Weights of a small segmentation model.
Model: 19.5M parameters, 48-pixel images, encoder arch vit, encoder norm layernorm, encoder activation star_relu, encoder moe expert_choice, encoder num experts 32, encoder patch size [8, 8], encoder layers 12, encoder width 256, decoder norm batchnorm, decoder activation relu, decoder widths [32, 64, 64, 64].
Training: 9000 steps, batches of 128, held-out accuracy 98%.
Data: 147500 training examples, 7.8 epochs.
Rows from block 5 of the decoder of a small segmentation model, named by matrix and row number. Rows with one number belong to one channel. Each number is 200 + 30 x the weight over its row's rms, rounded and kept within 0 to 999. All counts start at 0.
After each channel's rows are labels from the 100 images, of 14976, where the channel reaches its highest value: "lies over" is the class under the peak. Only what is clearly more common there than usual is listed. The data: dashed paths with two dots that lie on the same path or on different ones. In brackets: how many of the 100, against the usual share in percent.
# convs0: first 3x3 conv (decoder.decb.1.1.convs.0.weight, 64x64x3x3, each kernel summed), inputs 0-63
# convs1: second 3x3 conv (decoder.decb.1.1.convs.1.weight, 64x64x3x3, transposed, each kernel summed), outputs 0-63

convs0.10,209,193,176,202,203,188,212,199,222,210,186,209,261,217,225,197,219,207,159,204,153,198,202,232,197,240,232,157,205,154,190,184,203,185,214,182,197,197,202,152,199,186,205,126,133,154,182,247,191,205,207,183,214,200,218,217,114,174,210,189,215,113,195,140
convs1.10,173,225,194,254,223,209,176,221,215,216,203,214,164,202,188,178,197,198,221,243,200,173,230,136,157,178,142,228,143,230,190,196,217,275,189,198,206,196,185,188,181,191,209,224,250,201,226,218,211,181,183,170,189,213,162,206,262,252,203,196,256,260,222,244
lies over: long path (47 vs 1.4)

convs0.32,204,166,218,138,217,176,218,175,208,206,208,214,250,197,209,208,136,180,208,186,200,218,232,193,184,212,199,228,195,135,220,176,176,178,217,196,189,212,197,126,208,186,151,168,197,238,185,203,211,161,179,225,212,210,209,220,154,241,185,190,214,238,225,88
convs1.32,207,189,230,253,178,260,207,191,172,185,207,224,196,214,232,190,209,191,181,185,218,151,153,173,183,165,214,205,191,192,194,233,177,241,199,202,244,183,205,216,178,234,195,225,250,162,195,197,213,256,224,218,177,163,183,182,198,107,148,172,245,170,144,232
lies over: long path (47 vs 1.4)

convs0.2,205,180,265,133,210,182,167,154,188,196,204,190,241,173,225,225,188,180,175,161,228,186,183,188,206,190,176,191,214,139,207,193,174,174,202,176,228,200,211,132,205,181,137,212,219,203,178,204,167,180,184,300,190,212,202,227,214,217,177,218,190,209,206,130
convs1.2,174,217,152,207,228,198,223,221,196,224,178,188,204,228,121,145,164,219,205,305,158,171,166,208,175,223,206,254,216,221,232,183,211,245,181,195,181,227,180,192,204,208,241,188,186,236,226,193,199,215,213,123,171,194,217,187,205,224,168,222,197,191,211,184
lies over: long path (46 vs 1.4)

convs0.35,210,210,159,111,178,200,175,214,169,192,194,194,233,197,171,195,143,189,192,177,204,180,266,166,223,172,177,234,160,206,222,199,218,139,213,200,197,219,199,124,208,245,180,176,220,219,229,185,223,146,164,221,217,222,184,206,211,141,168,166,215,220,199,179
convs1.35,195,198,243,219,194,198,222,225,197,252,173,235,187,191,205,212,219,221,248,148,239,191,135,224,144,189,199,162,242,184,138,208,170,203,184,224,195,210,196,203,213,248,203,170,192,150,181,204,138,214,200,228,242,154,210,221,170,244,164,201,138,188,223,182
lies over: short path (34 vs 1.5)

convs0.3,237,181,119,145,210,194,197,207,194,168,227,204,164,191,174,222,140,171,202,160,177,184,198,174,214,222,199,227,183,225,239,192,227,208,139,221,194,212,202,176,163,190,161,158,150,134,197,212,201,201,203,171,128,172,206,166,168,239,231,200,175,173,194,195
convs1.3,229,164,212,158,207,217,218,222,240,241,225,251,243,187,207,233,259,186,179,212,195,196,255,235,184,211,195,181,212,182,177,171,169,188,237,200,186,198,242,182,187,165,150,229,220,276,195,230,177,267,217,210,256,198,208,251,199,180,232,208,196,236,233,197
lies over: dot (100 vs 0.6)

convs0.19,194,194,241,172,167,201,223,200,206,193,211,203,174,198,214,169,202,202,202,193,184,162,135,196,205,208,157,175,205,184,174,176,210,195,229,185,193,207,198,133,205,262,177,195,170,168,140,234,199,193,157,216,192,204,148,210,265,153,215,231,108,151,231,194
convs1.19,201,211,235,187,212,215,203,172,180,188,227,190,172,217,103,171,168,184,243,236,210,188,169,192,108,184,215,172,204,184,257,191,175,215,151,185,210,196,185,150,162,160,200,207,164,211,206,176,174,215,222,193,213,179,183,140,217,251,211,174,220,200,161,186
lies over: long path (33 vs 1.4)

convs0.8,214,207,217,146,188,179,223,189,191,222,187,191,175,174,209,210,155,169,205,195,212,188,177,194,127,207,192,178,198,191,255,222,186,217,191,215,215,203,205,152,207,227,171,220,237,158,202,195,152,180,185,216,201,190,207,215,270,234,189,191,95,257,204,133
convs1.8,206,205,211,271,234,216,157,186,228,213,185,196,215,206,261,194,193,222,179,225,210,188,252,175,249,147,217,190,224,230,206,157,227,157,176,188,233,179,194,197,206,181,185,248,266,224,209,229,247,215,223,194,203,215,165,189,193,113,172,180,234,191,165,218
lies over: long path (51 vs 1.4)

convs0.61,208,204,196,86,177,207,217,201,201,210,186,215,174,207,179,197,167,227,162,212,163,205,234,184,155,195,228,195,192,217,224,202,176,180,202,213,184,187,185,193,212,222,132,250,232,143,216,222,141,199,176,142,174,203,155,208,232,204,184,141,192,161,184,178
convs1.61,176,204,182,259,190,190,205,220,199,200,221,212,208,187,204,166,196,188,246,189,235,207,246,172,205,194,175,218,181,168,163,225,241,178,173,201,211,231,207,161,201,183,234,205,209,254,189,233,288,136,239,184,272,221,223,222,166,238,211,232,187,249,243,207
lies over: short path (61 vs 1.5); long path (25 vs 1.4)

convs0.58,214,210,195,218,175,180,242,191,212,187,205,202,121,221,178,178,195,213,232,181,202,220,185,224,200,209,162,156,196,179,232,228,234,203,162,167,140,217,205,189,191,191,210,225,163,195,191,207,191,163,224,145,241,220,174,215,288,175,199,169,110,163,184,178
convs1.58,188,225,284,249,228,224,208,194,232,222,195,228,214,193,182,193,178,217,194,210,186,239,171,188,178,186,247,188,216,238,167,198,208,203,176,253,227,219,199,210,211,189,232,184,203,200,246,203,183,280,172,220,149,174,212,202,106,170,176,195,177,250,221,211
lies over: long path (25 vs 1.4)

convs0.17,192,151,184,237,215,170,168,211,170,184,197,198,184,172,218,241,160,207,202,197,212,194,182,188,179,169,229,218,207,173,152,195,217,188,202,193,220,199,198,82,203,145,231,238,228,174,282,238,199,156,202,218,227,190,183,187,180,233,206,195,238,150,209,195
convs1.17,213,186,219,237,224,270,236,191,181,226,202,180,132,256,161,177,216,203,185,242,203,182,150,203,223,191,192,163,182,252,218,222,228,227,137,214,196,225,202,188,205,220,174,150,212,179,227,176,224,260,237,174,196,188,175,159,216,189,158,253,227,202,196,215
lies over: long path (74 vs 1.4)

convs0.18,175,163,206,75,215,186,155,197,198,195,219,201,201,216,166,213,204,160,195,188,211,185,176,192,218,223,222,196,182,176,248,186,220,177,191,211,203,199,186,220,181,181,129,235,156,136,241,203,194,181,196,220,109,207,190,200,206,218,204,221,213,170,177,191
convs1.18,224,225,165,202,153,208,208,206,219,220,208,191,200,189,208,247,151,221,244,138,201,174,232,259,173,229,183,231,220,189,188,161,220,217,216,151,188,251,188,192,236,221,198,170,216,238,179,235,207,223,214,225,220,189,220,270,222,209,273,227,161,213,216,150
lies over: short path (42 vs 1.5)

convs0.56,220,236,167,194,175,196,170,215,229,182,184,219,157,197,157,177,143,196,178,173,167,193,244,240,156,204,185,141,222,229,167,223,176,239,209,196,181,193,235,134,194,211,258,212,208,203,164,207,206,202,187,150,196,213,206,192,201,165,228,159,117,195,187,153
convs1.56,179,170,231,233,226,204,172,195,188,217,212,198,211,221,241,167,176,230,237,252,237,188,210,177,210,145,172,268,204,180,239,252,204,192,172,225,237,209,191,220,223,233,242,172,252,183,204,204,203,130,221,234,161,184,174,180,213,173,155,209,239,235,216,242
lies over: long path (65 vs 1.4)

convs0.37,236,163,215,224,215,187,171,219,172,181,197,216,175,180,211,185,153,221,150,265,199,222,208,208,117,131,205,165,211,221,256,209,187,207,221,246,181,189,157,183,201,224,251,226,207,204,188,193,150,215,205,179,201,212,259,212,207,186,167,167,160,182,198,152
convs1.37,185,197,186,159,177,197,247,240,194,187,190,185,205,195,194,167,229,171,265,151,203,169,206,204,188,235,183,223,227,161,175,173,188,183,221,193,132,260,214,225,172,169,180,171,226,189,133,190,223,173,149,192,270,207,197,189,237,220,242,193,182,216,249,220
lies over: dot (37 vs 0.6); short path (27 vs 1.5)

convs0.5,192,161,249,157,214,190,211,192,197,184,201,213,227,179,218,196,112,184,215,206,206,188,184,216,156,170,196,205,195,175,193,177,195,177,224,170,210,191,179,135,201,237,149,208,262,215,174,188,186,157,234,250,219,196,166,196,201,219,205,167,160,241,208,107
convs1.5,163,208,260,200,197,222,165,185,199,184,148,188,162,210,150,176,247,174,167,232,197,187,191,129,228,176,230,195,192,213,184,237,199,242,153,252,210,185,217,207,198,206,170,184,225,166,246,190,200,233,134,159,152,200,207,189,181,204,133,229,184,184,198,211
lies over: long path (52 vs 1.4)

convs0.42,211,176,201,205,235,222,223,174,211,202,191,161,279,198,218,210,167,243,176,237,152,212,256,210,185,170,254,158,196,141,173,173,194,182,209,192,198,199,193,183,185,135,227,156,177,192,196,192,206,182,211,178,227,205,213,189,91,174,195,185,193,193,178,204
convs1.42,186,205,275,208,181,188,157,241,175,227,229,235,133,179,225,219,185,201,252,178,223,193,190,186,200,199,124,230,205,210,216,188,215,239,212,180,165,195,197,213,223,240,225,249,253,193,212,246,177,172,179,212,232,223,172,227,249,245,225,198,181,227,236,223
lies over: long path (30 vs 1.4)

convs0.34,210,192,188,195,206,165,214,191,190,211,189,199,207,223,224,204,158,264,204,160,214,232,204,203,191,232,235,192,184,125,164,209,201,203,252,226,156,186,170,138,185,179,188,142,177,253,194,239,156,168,217,178,166,241,248,221,151,224,190,202,189,221,185,143
convs1.34,188,212,176,211,204,213,208,189,180,190,207,182,213,215,214,188,196,172,230,305,194,192,198,175,189,166,212,224,199,255,259,245,191,257,198,227,224,214,199,238,185,169,220,164,209,208,215,209,180,236,258,209,231,211,177,198,218,215,214,254,267,184,220,276
lies over: dot (78 vs 0.6)

convs0.48,182,175,143,234,232,195,163,216,207,170,172,164,215,178,191,225,186,246,220,178,175,214,194,172,214,213,153,202,202,201,181,184,223,239,170,223,181,187,195,174,185,164,241,188,156,239,236,261,249,222,193,136,187,192,240,194,126,203,236,242,228,178,197,245
convs1.48,199,202,255,154,202,235,209,212,198,183,234,199,182,226,259,190,253,168,185,237,212,205,200,173,235,231,234,269,176,227,259,240,207,265,227,225,194,207,186,165,180,219,174,250,222,193,255,216,196,205,212,198,183,214,239,177,187,194,188,181,243,260,181,192
lies over: long path (31 vs 1.4)

convs0.31,195,162,222,95,238,184,161,209,169,201,189,179,210,216,206,205,130,210,172,217,209,192,225,168,230,166,209,222,187,174,189,228,192,192,190,211,217,187,209,197,228,205,147,235,264,206,225,262,224,158,178,222,155,207,143,189,221,215,181,198,182,219,209,154
convs1.31,217,203,200,206,187,195,206,230,211,207,230,223,213,206,215,250,205,203,209,159,229,211,172,258,163,249,249,203,182,155,194,150,191,131,248,192,122,222,204,185,202,203,176,190,154,239,148,204,140,222,221,233,211,182,187,213,190,222,259,164,172,212,189,199
lies over: short path (36 vs 1.5); long path (31 vs 1.4)

convs0.29,181,261,195,214,212,234,195,213,144,159,235,238,193,201,208,235,199,177,218,191,203,190,200,207,216,173,229,186,149,216,183,219,201,171,198,186,156,208,206,197,211,177,198,191,227,183,206,165,222,167,263,201,206,82,203,125,217,220,192,232,202,210,256,198
convs1.29,242,158,177,262,208,219,182,213,269,219,168,179,227,175,259,210,198,215,166,189,173,237,158,197,227,193,232,195,229,167,206,218,241,215,227,223,267,245,224,234,197,218,196,265,197,185,209,229,171,225,146,200,196,218,213,206,256,226,209,223,196,232,196,204
lies over: long path (26 vs 1.4); short path (26 vs 1.5)

convs0.55,192,168,228,259,194,244,200,226,187,229,197,196,150,261,177,158,164,153,193,202,155,198,163,175,177,201,218,233,215,225,260,202,178,198,197,207,232,198,248,197,204,220,240,199,153,199,105,204,156,198,229,173,203,244,218,201,195,156,202,198,201,172,219,192
convs1.55,197,217,159,195,212,199,211,181,193,197,231,167,183,140,197,192,184,181,252,198,245,241,189,188,208,150,232,167,175,188,154,242,181,251,158,178,201,159,232,180,191,160,169,202,210,191,188,167,193,201,192,203,247,248,186,180,157,259,226,263,185,239,210,252
lies over: dot (70 vs 0.6)

convs0.22,218,185,205,127,219,180,165,207,226,219,211,178,158,206,195,202,160,250,168,171,202,194,217,197,189,164,236,180,168,260,226,231,209,178,185,199,217,172,212,146,234,217,142,260,207,203,202,221,204,221,159,191,204,211,238,219,246,172,177,155,122,227,186,185
convs1.22,168,181,263,221,191,238,256,203,138,212,200,187,228,210,180,141,191,179,252,265,232,252,164,196,191,216,238,225,207,193,217,227,172,252,164,226,225,207,174,173,198,218,220,171,233,143,185,161,172,184,224,195,199,182,179,161,151,191,213,197,199,198,187,183
lies over: long path (69 vs 1.4)

convs0.28,197,177,264,158,221,228,197,194,192,201,218,195,270,208,223,185,143,193,191,184,202,180,267,151,182,167,206,215,197,165,192,180,186,173,224,187,192,189,205,153,196,164,148,192,270,201,190,207,154,156,188,206,203,206,193,215,154,212,175,187,215,202,186,108
convs1.28,176,225,147,206,191,212,197,193,209,217,215,202,177,203,225,138,186,178,135,305,174,206,173,158,253,227,203,243,186,217,203,214,229,191,193,168,193,210,200,177,198,199,213,236,188,218,234,224,270,192,236,193,142,226,189,146,210,206,216,206,231,184,229,210
lies over: long path (63 vs 1.4)

convs0.13,178,210,188,200,213,288,183,189,207,172,242,221,215,181,184,168,199,158,237,201,232,193,186,233,179,204,222,221,145,205,163,214,175,195,249,218,150,174,227,199,236,200,187,207,173,200,190,165,177,225,198,208,180,66,195,203,216,199,217,196,195,174,212,184
convs1.13,184,230,237,198,185,154,227,217,230,212,194,161,227,222,162,242,215,235,154,187,191,180,268,195,241,154,236,199,206,211,249,182,218,231,186,201,164,179,164,225,175,232,199,190,200,197,188,215,229,186,252,191,233,242,219,208,135,233,133,155,162,209,203,194
lies over: dot (44 vs 0.6)

convs0.50,224,222,177,238,177,210,216,210,214,186,228,218,160,166,179,188,191,236,198,193,191,199,159,210,196,208,144,171,192,186,118,149,224,191,198,194,176,195,230,294,190,214,205,128,172,171,174,205,182,198,213,167,288,193,210,166,163,221,191,206,194,213,195,211
convs1.50,225,203,201,171,237,223,217,188,183,213,202,164,209,249,215,245,228,164,178,238,204,208,175,193,177,168,258,186,185,254,199,227,190,237,195,228,225,197,182,109,203,213,187,210,179,185,290,196,226,252,242,192,165,220,211,204,198,178,179,197,227,157,157,225
lies over: short path (34 vs 1.5)

convs0.59,210,218,190,127,224,207,194,241,186,211,210,202,161,192,154,175,152,220,207,164,193,196,228,167,201,214,193,161,188,211,177,181,200,169,151,188,201,174,207,191,190,196,180,226,201,168,235,288,179,191,224,155,216,194,186,189,260,173,220,162,102,200,212,172
convs1.59,190,180,203,186,241,180,205,205,200,163,245,148,202,227,167,173,207,191,159,250,167,167,200,173,223,177,235,189,161,240,155,238,197,181,193,192,188,202,188,241,165,158,221,163,220,121,206,151,209,227,233,164,199,180,171,176,211,192,221,245,242,154,191,246
lies over: long path (36 vs 1.4)

convs0.46,221,164,221,237,162,200,271,194,186,205,193,199,209,128,202,197,189,229,168,192,193,197,176,183,165,212,197,179,202,183,113,151,218,214,193,208,201,208,209,149,211,165,246,199,142,220,174,203,152,215,182,239,270,202,203,228,187,206,145,226,180,210,185,165
convs1.46,180,191,185,184,160,171,196,229,218,141,195,221,221,168,187,181,172,210,238,170,196,215,223,219,190,234,161,238,240,161,251,210,201,207,191,178,201,203,211,240,216,212,224,173,218,241,142,210,216,110,204,214,219,203,242,212,204,225,251,210,165,183,219,116
lies over: short path (64 vs 1.5)

convs0.49,218,208,176,174,161,244,197,182,224,185,186,209,151,222,207,132,172,192,225,218,165,169,216,198,207,180,183,164,194,193,195,194,218,217,187,173,177,234,175,183,176,202,159,205,199,195,159,207,211,200,193,129,211,221,104,239,233,163,223,208,114,170,203,166
convs1.49,180,189,201,216,216,156,169,227,176,197,184,229,196,238,212,210,228,141,190,204,230,246,160,173,176,174,214,188,229,178,243,176,171,142,207,249,232,182,205,172,183,259,199,199,155,198,192,187,193,168,235,264,209,172,252,162,219,192,137,155,215,189,168,187
lies over: long path (33 vs 1.4)

convs0.15,211,188,216,99,199,198,184,186,198,204,198,193,176,186,160,203,148,171,190,205,205,194,153,189,219,166,232,188,201,187,221,165,205,200,188,179,207,219,186,180,208,255,131,234,220,159,242,249,222,178,173,247,130,200,175,220,235,229,193,206,181,196,211,138
convs1.15,238,206,181,209,184,174,179,199,209,211,238,215,195,204,227,252,200,245,194,148,214,214,240,259,152,204,144,200,210,180,189,236,232,164,193,191,139,201,201,218,216,175,189,163,209,242,132,165,140,135,218,220,243,213,186,243,182,205,219,196,204,206,208,239
lies over: short path (72 vs 1.5)

convs0.6,206,181,175,258,187,213,199,200,256,169,189,208,200,221,199,122,226,187,206,191,247,203,186,256,173,248,184,190,175,208,171,157,200,221,175,194,225,215,191,175,150,202,209,149,156,220,118,172,182,199,234,158,203,232,208,155,231,177,169,238,178,201,219,198
convs1.6,212,229,239,156,219,215,231,214,129,211,225,170,198,192,233,226,242,188,223,220,173,142,188,149,239,214,231,166,196,192,232,224,211,137,220,233,159,229,186,214,239,174,207,229,211,169,258,163,237,205,155,225,214,179,246,244,204,189,202,186,232,197,189,197
lies over: dot (35 vs 0.6)

convs0.25,191,150,175,139,174,168,119,231,200,169,215,203,207,245,182,254,162,212,200,212,192,193,182,170,161,173,182,242,159,205,192,192,215,216,181,209,206,242,152,188,191,166,233,206,200,173,205,270,195,171,171,173,127,200,202,230,183,186,232,197,163,174,195,182
convs1.25,190,219,183,134,226,217,215,230,223,224,214,198,220,202,258,177,210,202,149,223,183,196,228,257,214,215,200,159,173,195,190,183,180,201,237,208,213,178,231,144,221,187,145,191,208,276,153,190,121,234,240,210,246,210,200,204,213,160,204,193,213,244,203,213
lies over: dot (100 vs 0.6)

convs0.7,190,150,236,92,222,188,171,179,196,216,216,215,271,204,174,196,133,186,165,183,170,179,221,173,238,196,247,222,210,176,217,168,164,175,221,225,206,215,178,191,201,161,175,217,207,160,207,225,201,194,197,221,176,203,202,187,122,167,194,191,225,187,200,169
convs1.7,235,245,149,196,156,193,221,252,219,189,252,192,212,165,232,211,185,228,251,206,218,211,236,223,180,209,150,203,199,149,185,205,218,233,204,144,207,214,218,174,227,203,194,190,200,228,184,226,244,153,205,207,232,218,230,229,248,290,237,229,188,212,208,184
lies over: short path (76 vs 1.5)

convs0.53,217,150,182,249,186,206,193,176,215,183,180,205,153,219,174,196,253,244,233,208,171,206,158,198,154,208,132,156,202,157,120,205,172,220,212,192,208,201,203,153,189,185,266,176,142,159,154,239,205,194,175,221,199,228,188,226,213,206,195,204,182,184,193,215
convs1.53,159,198,171,215,193,264,206,202,218,194,214,187,185,160,216,178,148,177,232,207,224,186,262,216,214,191,246,225,193,199,270,196,251,237,171,221,213,249,197,154,193,215,180,192,222,216,186,174,204,245,273,189,201,178,199,161,146,207,247,243,190,172,221,194
lies over: dot (48 vs 0.6)